From a checkpoint of a small CTC image transcriber.
Model: patch size [2, 2], widths [64, 128].
Rows from block 10, named by matrix and row number. Rows with one number belong to one neuron. Each number is 500 + 40 x the weight over its row's rms, rounded and kept within 0 to 999. All counts start at 0. Numbers have three digits each. After the name is the row's rms in percent of the matrix's.
# fc1: MLP up (model.blocks.10.mlp.fc1.weight, 768x128), inputs 0-127
# fc2: MLP down (model.blocks.10.mlp.fc2.weight, 128x768, transposed), outputs 0-127
fc1.374 107:533413520480446562484499545499555444493527507505473439533523405516547456506481473516556413504492480487483524485532600476476470527481466495500478459449537553538516495457452508453557557518522599439559469482525544571468465536514504508491485497465503511564498567551511513493514505484501485508539513482433486492479505434523452441449538549516510560565539459490509443393526428501530509540562
fc2.374 104:462533436522503514524477476515412495483458412534508516479585482483472472480527561629507546516517466612522550500495501461555493504543526431495522526467494533520520563445484530553513520485565508543524491495595468522552517559515516500442502550487561476557465465529517530494532493468501511485479461469491582459469489511488503384525577529489499530494544518561507511451448501481459496515567
fc1.375 095:420505449479539523475459514519531499513536439554539577605521473535438488535485462501531508522550576527505556523489529483462484466491548446527574433447513456528522468534565466545495484472491498495474514506529509486524493478490518488505467498538472455434523501556536546521458466469483433545516535503479459461540430529382559520550508551585599554506477535544428541488451518538519496515513
fc2.375 085:574533538421475471473467407449538541493495502479482507463509555498480439525436495541466526461474486471564469506490539487452533503540478531481415488519464437511541475459529450467463498544503502490530539502481434393502433529571519487502541437480508454535431519403455537460522543543496548537475503534471463481528523478557449519437525527447506506468533542486513437519509389550487498494551
fc1.376 082:523504472450501507446500481511520531508541497489482405357503546487449514482517479484489450536505533495565469524480581506442419469478524529428512470507565449483461511465420538475551404506425429489536487482497475566514489523476493518543482488442543442534542514473484525484394476493521486518475471475455540513473490507483498432460489491533530439462436512440502502599526465512480535474530
fc2.376 084:452540482433481535523464462549545525575501492426468431468468491474529539417439529528550508508514501427507438448481538480546528527461507433556526489473480525453438491457515446496540519519460501523549515471516452527590473482457479503534474500491478598492541565449458460470499497438609476500454536538471465504514504553478434530525452582469509565473520530513536458515483454510513563488535
fc1.377 068:403560475455526474486534521481483476492505463427489557477559522460507506487417533504440530515486464515433531542492525555473494478456411436522482463539492526450505539533490465558552523521534516497461430507503490489529533519543428516553527441431474467532485532491496522530412513493392451503511534551475497582518437441538535473531502543497481473446538500458561442578451473478504514543541
fc2.377 074:493497471551471490493588442509513485487530491488434534584490551485533524519466451480489483430501497471472511505478552448533469439523484527512550461478464498478534478458480520495450559545522543472462517525502496506473581495497442500499478507581558481511546536452488461451538502478513423401514458505395493555471450474441449559508512455475505507588496493594507463542468455394548543483529
fc1.378 116:472450444516515532461490544490420482493511419521502498492497507467442463512472454468475471475519560542511508495638540414514516514509470505526523498501428463529536511550540502529458454506461458499518517521569569478533565556545553418544531515429537534548454563520540513538500513508541449464505511456407471498558504513497554578519449482533524483504527446524498518519477534539396494515537
fc2.378 109:573493491565559530489465505494527471471514495478560522551576414515455565600505469426473502546486466534484449523508500599514426470520518527566477526461476486483547475531512565467533488507405514452514531595549510519510535516551501518482523495527488519443543549458529531495533511492463591441482551512545460493413550525472470513500465480439471487487511506462446477479527474490551537474439
fc1.379 108:432549471538481510463488479559494496513466505471500485544446477524565494413509469487404472458516513493456512533454519574474480523483488539549548497493467488503442491532521434410475510496449476454489553418458466467531484538506536516461459517518475415526488500533385503566454406572484513539539495432401533488439501522493470526494533455532506463452571540486509512518477450463471533509496
fc2.379 103:472468413500459536464436550509474483528504472512437544524477469494511449604494440475542550570490582514503456568468475472504519482512518445442421524484566519473507463461572510546529450504522507521526422471450434506461467491529513519534490525562500420456486460459481485533532493535472455466473488482536588503579573536489467545489529483454473543434435496486453497492517513415474511503481
fc1.380 102:535465458564519476479453561507525536502492533511486531538460535487539537517515528556575472531541523473560587507526494501517461491531577533554527430532585531509516480434518509569488518499479550520539477538530524423523420412504515536547485482536507540547537525537467429555448399516481464511446583478434501486505530502484436485513508431499467443510523552535472532450533490551503513561509
fc2.380 106:491517500488535470458445505455519433527548549505524593435483491487550478522521449550487518513480487519532469482450463461440499512506588428466473523526530596460512584558488473461514510535531538530501491500531467484479619534555545539460508467498507522480482526475454441410513531496496503538478456489471505489501469428463548453490526542549524427507431568506563453489508421508520496504410
fc1.381 089:458519514569602538523396520487467483450533533545462436522432431441562441480497521561547513501428519523522480561444482519470511514467547534526514457463555522526465463489522451565576502505469502542503457494507543503496486494469526538501487457481513468471529470501514520524599532521504372513468454509513428472513486464581473494522526482483471501494540478490583484509526411466489548527504
fc2.381 093:581519487530508536531547481544482525513549541482484490471514565522464526451522518567458487525560483418483475558518444473477575485524612429484501450485535514496441478476527396466577484507453494535508504464567548496518544498518484454502482512430559582598500474543464466522491417479495445528475527525501552483573452472522498445501447470483476530505498526514507468563494475460444482469465
fc1.382 117:453498483373490543511535459487510474524533522492503470515454511476503526516456509526518496477472457482479478544504488577489470444406493479527525499449464462512526533524476501481547494555523550508520500476477600529548557489504604451548525440461551561579522531484526520564476489481462489457505461505592529540448454438468562460468475489522560459508479466484477508480458487417455552536596
fc2.382 119:460493457516555495462521449509465491573502482552519535555486525564571481506500479514503542463480529513531484480513495573460423415534528443453446470545520528501496569416468541498485510443439538488510451474524475508530545562512525528529533459532489492654582528453539556485487519451495528496459562558477493483513476559549450500478505531505601496516527539489467493464511516505512574466540
fc1.383 141:535472522518433552418461559551490478575456550401437521557506500470541480485503467505477536508499468417509539445456423506534457465527453533565420540440544466500503493464467463452476524478482485433507522483535563494472440495477498521519454500464461469541561496417482502495505565570512560459509512522435482527444593482499439495555517460516564515467512526511532533525517507485491474449524
fc2.383 133:493525486497515496534516439558471532538538440494564513471457581468526599456591564453414528592531507473494479476510528508408494529489547568508554554433515456464482466504566568517443489458504501467478475477515508476490509567506482575555527486488504512475510516451494573532512510475457458461539527511493554526506541509455501465471462542559500509469530529487443481520536415467503551546568
fc1.384 123:543522476540516469565466477497519525511492485557520507526566488544536510447484579551449519468484503619479498449494595541504503570460430549541463519512535469502484489464487545480525499485508499580448462503512487458404496578513563440504538488590503510471464486585482479498610464468539490541516532465511567528560431450453484505466523516509481533543485481434493510549518480519488494484539
fc2.384 129:457514480472529494577483545516455531482494470422541441467485482485522548466536546544525518540555517503413521555530574487523465450511496492530477428491396467430451514514497485496474497434530430419556538535465459493546542470483431475491471574471493538493469468507504509498516507552452475501551546484487498535582525504499566501451451490549510521522548501489512409484587507441467487493411
fc1.385 092:542519511471467522547511501501502560544490562514496448455398565510530480523511481570506486484489545564530508533558443505534467490506487480505541529434509462547490534460517519501458506474477450562510503468420501527435498567405566430538510478477486529536475504549510566517524501438481544444487554521552620489518564543467456468469474552503468484515503469586526517557447501520508576446496
fc2.385 094:498467445455551460534425492517492532488567512403532463463487489549461485476489522535546487463553501482516522436462472479550525495521452423432542512530517477460465497468520472497518499512472465529529509495511529460528453474488541530583493495605529530510429562520491527452502506489565441575441526467538598471463508459424536593466480518565472460500455470474455561555559523472476505490509
fc1.386 072:498570444483570431516518530499559410506423563521451449508518472463451536502532476487548533465550502487448581548442457519500555455512449424461508501487509543498517514486401444551512535476492525517492471543500464545524494453542521490536499444527449541481443490413511506467499514510505428517469525515467504483536509462493510484451580512510488427389562497545547453562465486535510507508487
fc2.386 080:530517442564483472495513473456451460503559494445494517503470554473481506522497452463494419449460493482385479462449384450476552475557507534430521488521554520491497481494464466501479423604473597501526486413454535493506539480471498486503459455478564492533527494509488466479601493472504444466505507489549556544475519556456414458511465474513542520482514494523463518512519536479530534464455
fc1.387 093:450456465530581532579507537547474426491466528543462455521484479521514421504507570460516482520512505410479478533451590439526446463457502529505528416466534508505517509471534572473540474464488466480522519465472613431512473504475549533483541489431437569584453478512536493453479527463539543432499472489475467482438549533539491553452511554522518531519474531539511476509530492458476467510519
fc2.387 093:592555496486495537519492572536432479489484503558468471478519538449459525492484529521518463450547578555536622549500509507564466543465443487479478529499456456447467514531463457468519501495464524555511527554504512520497501438511526489525448492494491455579488507499553505465487416433518521544530468520525522531579512502489509477466495476422486568447521444474415452524529536575554415508481
fc1.388 096:486421482486551477541526460540531457491509477431529489550512454478525448479492466521536577530546495505473565477586479445494461566562542457448491536594513510512487467530488482515495468484539551556531550466471532517536480459485442535488461511437498492466458477541485470488456546508515538490472528529492508426517525546401579583538435524410518567515542498553528530496427496524496517448449
fc2.388 104:491450523433509535539491507495553573435516461485480437590499530428519459505489493518468544449475485514502478539536491533487455488492515487490446511489545502572574471452510562513515466527422530508516505496536531475512421534469488491511496505521466440485572482535452504537484513439456439507500491522546425535379447429532533498618507517498469514430503467517469523491499500604538558526468
fc1.389 080:478485483452510477560389466458538490500505513514478509507469490481495486547573495439469515485498525547523447474452511518591460479467467499592563484459456517515428512468453454498457488556528518465453516489470499537515486497458503441444469474552519538546513542467488517601449517442499449502501486413580450540445500531527509574460457496510524448570492550523473483538418443510559444509533
fc2.389 080:424505419486505510483488581499535557559583526568476493562505503537511461481497515578584510499473530560483461528478497499493456605484472529503514482494462541446533500499539524479537466511542455527530459532503371495518421476490471523487480502471446512566533484494456535402479441478484466475525473558522474549523517515485493483477555470545528515503594504509475506498511503547596533433524
fc1.390 152:537437484462516489515497428478427515488463483495538465490538419482524429474582501514489452447472519605500497434530470544524464513559461502476475518521519525484507456485474587425510482482515495539475423442532525465495491542527515508524535565521463463441532453496496439488414462543582528536574552504482465461482574511509483401513480572507488471536539513491413502505490477482463510549528
fc2.390 143:490517564476545475475438516488470538484480499586426517457499462502463448454534516488490494463501520465444472482458526453501487506477542578499541503500570516507525588518431542477598493491540513489507498442529570503546548466519508560509405524498458593499486571518557445521484523555512534398477533560524547476482587515522492463516420495438508521480463468458521488496477428529509459508510
fc1.391 112:491599499515490593453455504470480566577532506512550528482470497503492524474434500543558444477493498528438499471494582458440499534444526448542493521436525509515467475504472518400494596509488528575539499516465558581570548552487525496559451490544531491519482593491547464515515552480465535500501544455513562503487499477518529505454557467469495528548494511544509469489477469517467528404517
fc2.391 121:471522470517583480566467442577504510518467435488584483501504517490492518602485475588465568473488414552441533494532489527592448535528489425531507470506523532513545511501532494500429517510553500522546493546493526487497479541428505483520541522433572526548545508469539503455511549489501517428490513517502500475381503452538467482527521552544552504503576509462503523499568516510464486493553
fc1.392 085:589466419499512527543461468487540556500506517523525466530603453432484468521495524430486522465466447457515523468526549547467513502456474475532486519464521496566516510512428523470533494543495494459488617436485475516501475452492486415431452551501456481480495499590525490530490522586443485528484436504540475498524424510496540592476493479468525516493475441495449469508495476430587486506538
fc2.392 087:485466480538539499499465555518476527522471542506518523503446480496443483481479448475569525564502475532495502516471475520560463577417595494503506539483494547464498560533390447555511462525566535546528483522600475493549494440544503464533571494575481460541461501494543472469445549545523432557494473545535540513535465497573485532540570532531513523461576504528444561505541505482482481474524
fc1.393 085:495489507494554486461470541464525533457441425446475441571444552460543477475524530431449459479528462453467599508552537498509426447495531473501533473521486453527524476545548520507457487440457500408480452543491510542481553541453421565507497437483512472579527568465532497555473502581474491539487498453420549513549520546475460514496499492496553530436482537504507517504501490425516481539521
fc2.393 091:488535548506539478519561542513479525549498510460520480522522568492545491545517392471540487449558534449444465583486508465488523469504462500524492551510480467407607465567500505519514531486498536465532455476547473489507522568506478522573477486489521449494467535474479427545477552471464495483534509544472479514469514476417521433558489409509488575492454479528533471401440468557474514447470
fc1.394 095:454471560409543510448472481552440505426457454517544569520482484501520493479415528418522446521491535457505447505501550520530537510526494480554505431507546546501525461537520522560457533578422581430500481472437541498483466567506480438554488434493515506542498492469521468494529534487446462466528598540498530456455522497480469452482500469527530402496525519496508568500540482472513514462544
fc2.394 086:482543526623495484518532476477537517429461508502422606506470543525495498467446525524554561508422472503516483491504519559490530541504541479523558486576513463520514511486568491432509481494549492546458531506513482534479555512436490480437534523518445522453498504456488486491501493494478504497457541503449451479567511531519473403499524487485455474521533443456550503535430510580458434412408
fc1.395 077:479436486499515598460489498547443510473497469446517458524532495561456491490504585503551483471545507513515522452552554504434474451542422471473624492563483532518534501473476545506474530502390521552553459462462503508549495472501476545496552459550524493517433566477446485508450541457507500456409462512444496496513518530457524497499459402507479540489474531544540520445469431501522511480505
fc2.395 083:457541526436474590524490546501545496492479505428499502524479586473525479522499474548505475490529460494518515522485520555514481525508457545520463497421506533520449505515555543545566474471481506532473516433434502466482497516475530537526598472460412526497457584506564406561542542491491481457477450492489527400426470526538526597512533497507475536443472478459514493523465562569476543456520
fc1.396 133:571520440478536545534537500465536498449507500543457525487480457471457469526477456558556476528426509462469485537487461483445493595501578524558502494503491520568515505519461501521515577450475490505524522471527449497600457492558509489526448511596560510409520469480446489525485482467495476408498504497442538478428527538491458440533388493447524451498479500546462486493531572481525462488489
fc2.396 125:584605525549586478476462469542520451511472488485498513451490490520489545561583528494447488466493517536541404541475462497510468550484522467478544528472424486488498501545492481562533549545493489456524477513488441445585484453516455481505483450478487525609416529467541527471531536484500510504536450492499461464539488476492489564539499471591430404539508511476476474473491453521479473558514
fc1.397 102:407521518470473491409582520482560488558541494496480431573491497481587474473542451507490485449493524480515502533432539511505446498535514613607511471514516524480543465485457557492479473520436556485478564502450465439452493516467524532527497487541479426479491489524552520542456534547443449471507443454514508485516505526565457429487469484546478490547525493498515533486518562425445488471474
fc2.397 101:450559540553541424518501484544448518464447512465570543412483502436491490530517455514456503533484494513461439503477420448452513493432565549521525459460473524524515538475452418507479579525575468498546469492530468479503467519435577507486421470599583503474496452490439483528494543435453490433512502498483537506512535540475506468495517533518509497467480558514473537473456568477486545500547
fc1.398 130:520483481534483601476477569444508536513529505503520537488494465558473413479471410525451501470491416587482560484526509504558481474466522536470517551523472500552564436491462487458483501515518492503430545458496485482484528441520463517582468457491494587504522490412474464460490476590433553493488524435490495446521432506528538482490463476462499526503435540534529506521474495493468569496404
fc2.398 113:573457507550572489498511512515544529494548542507483516476465545528514514497527495598499508476530496479502467476518490508526534569404505523523534422446573458419538491467439606425556455536484584518456502535491527484489471483478477560547460518500497525463515547608495537510514508477454449499536482438518477520438466491508456385527508472497505472509526555534490485484520506466549529582517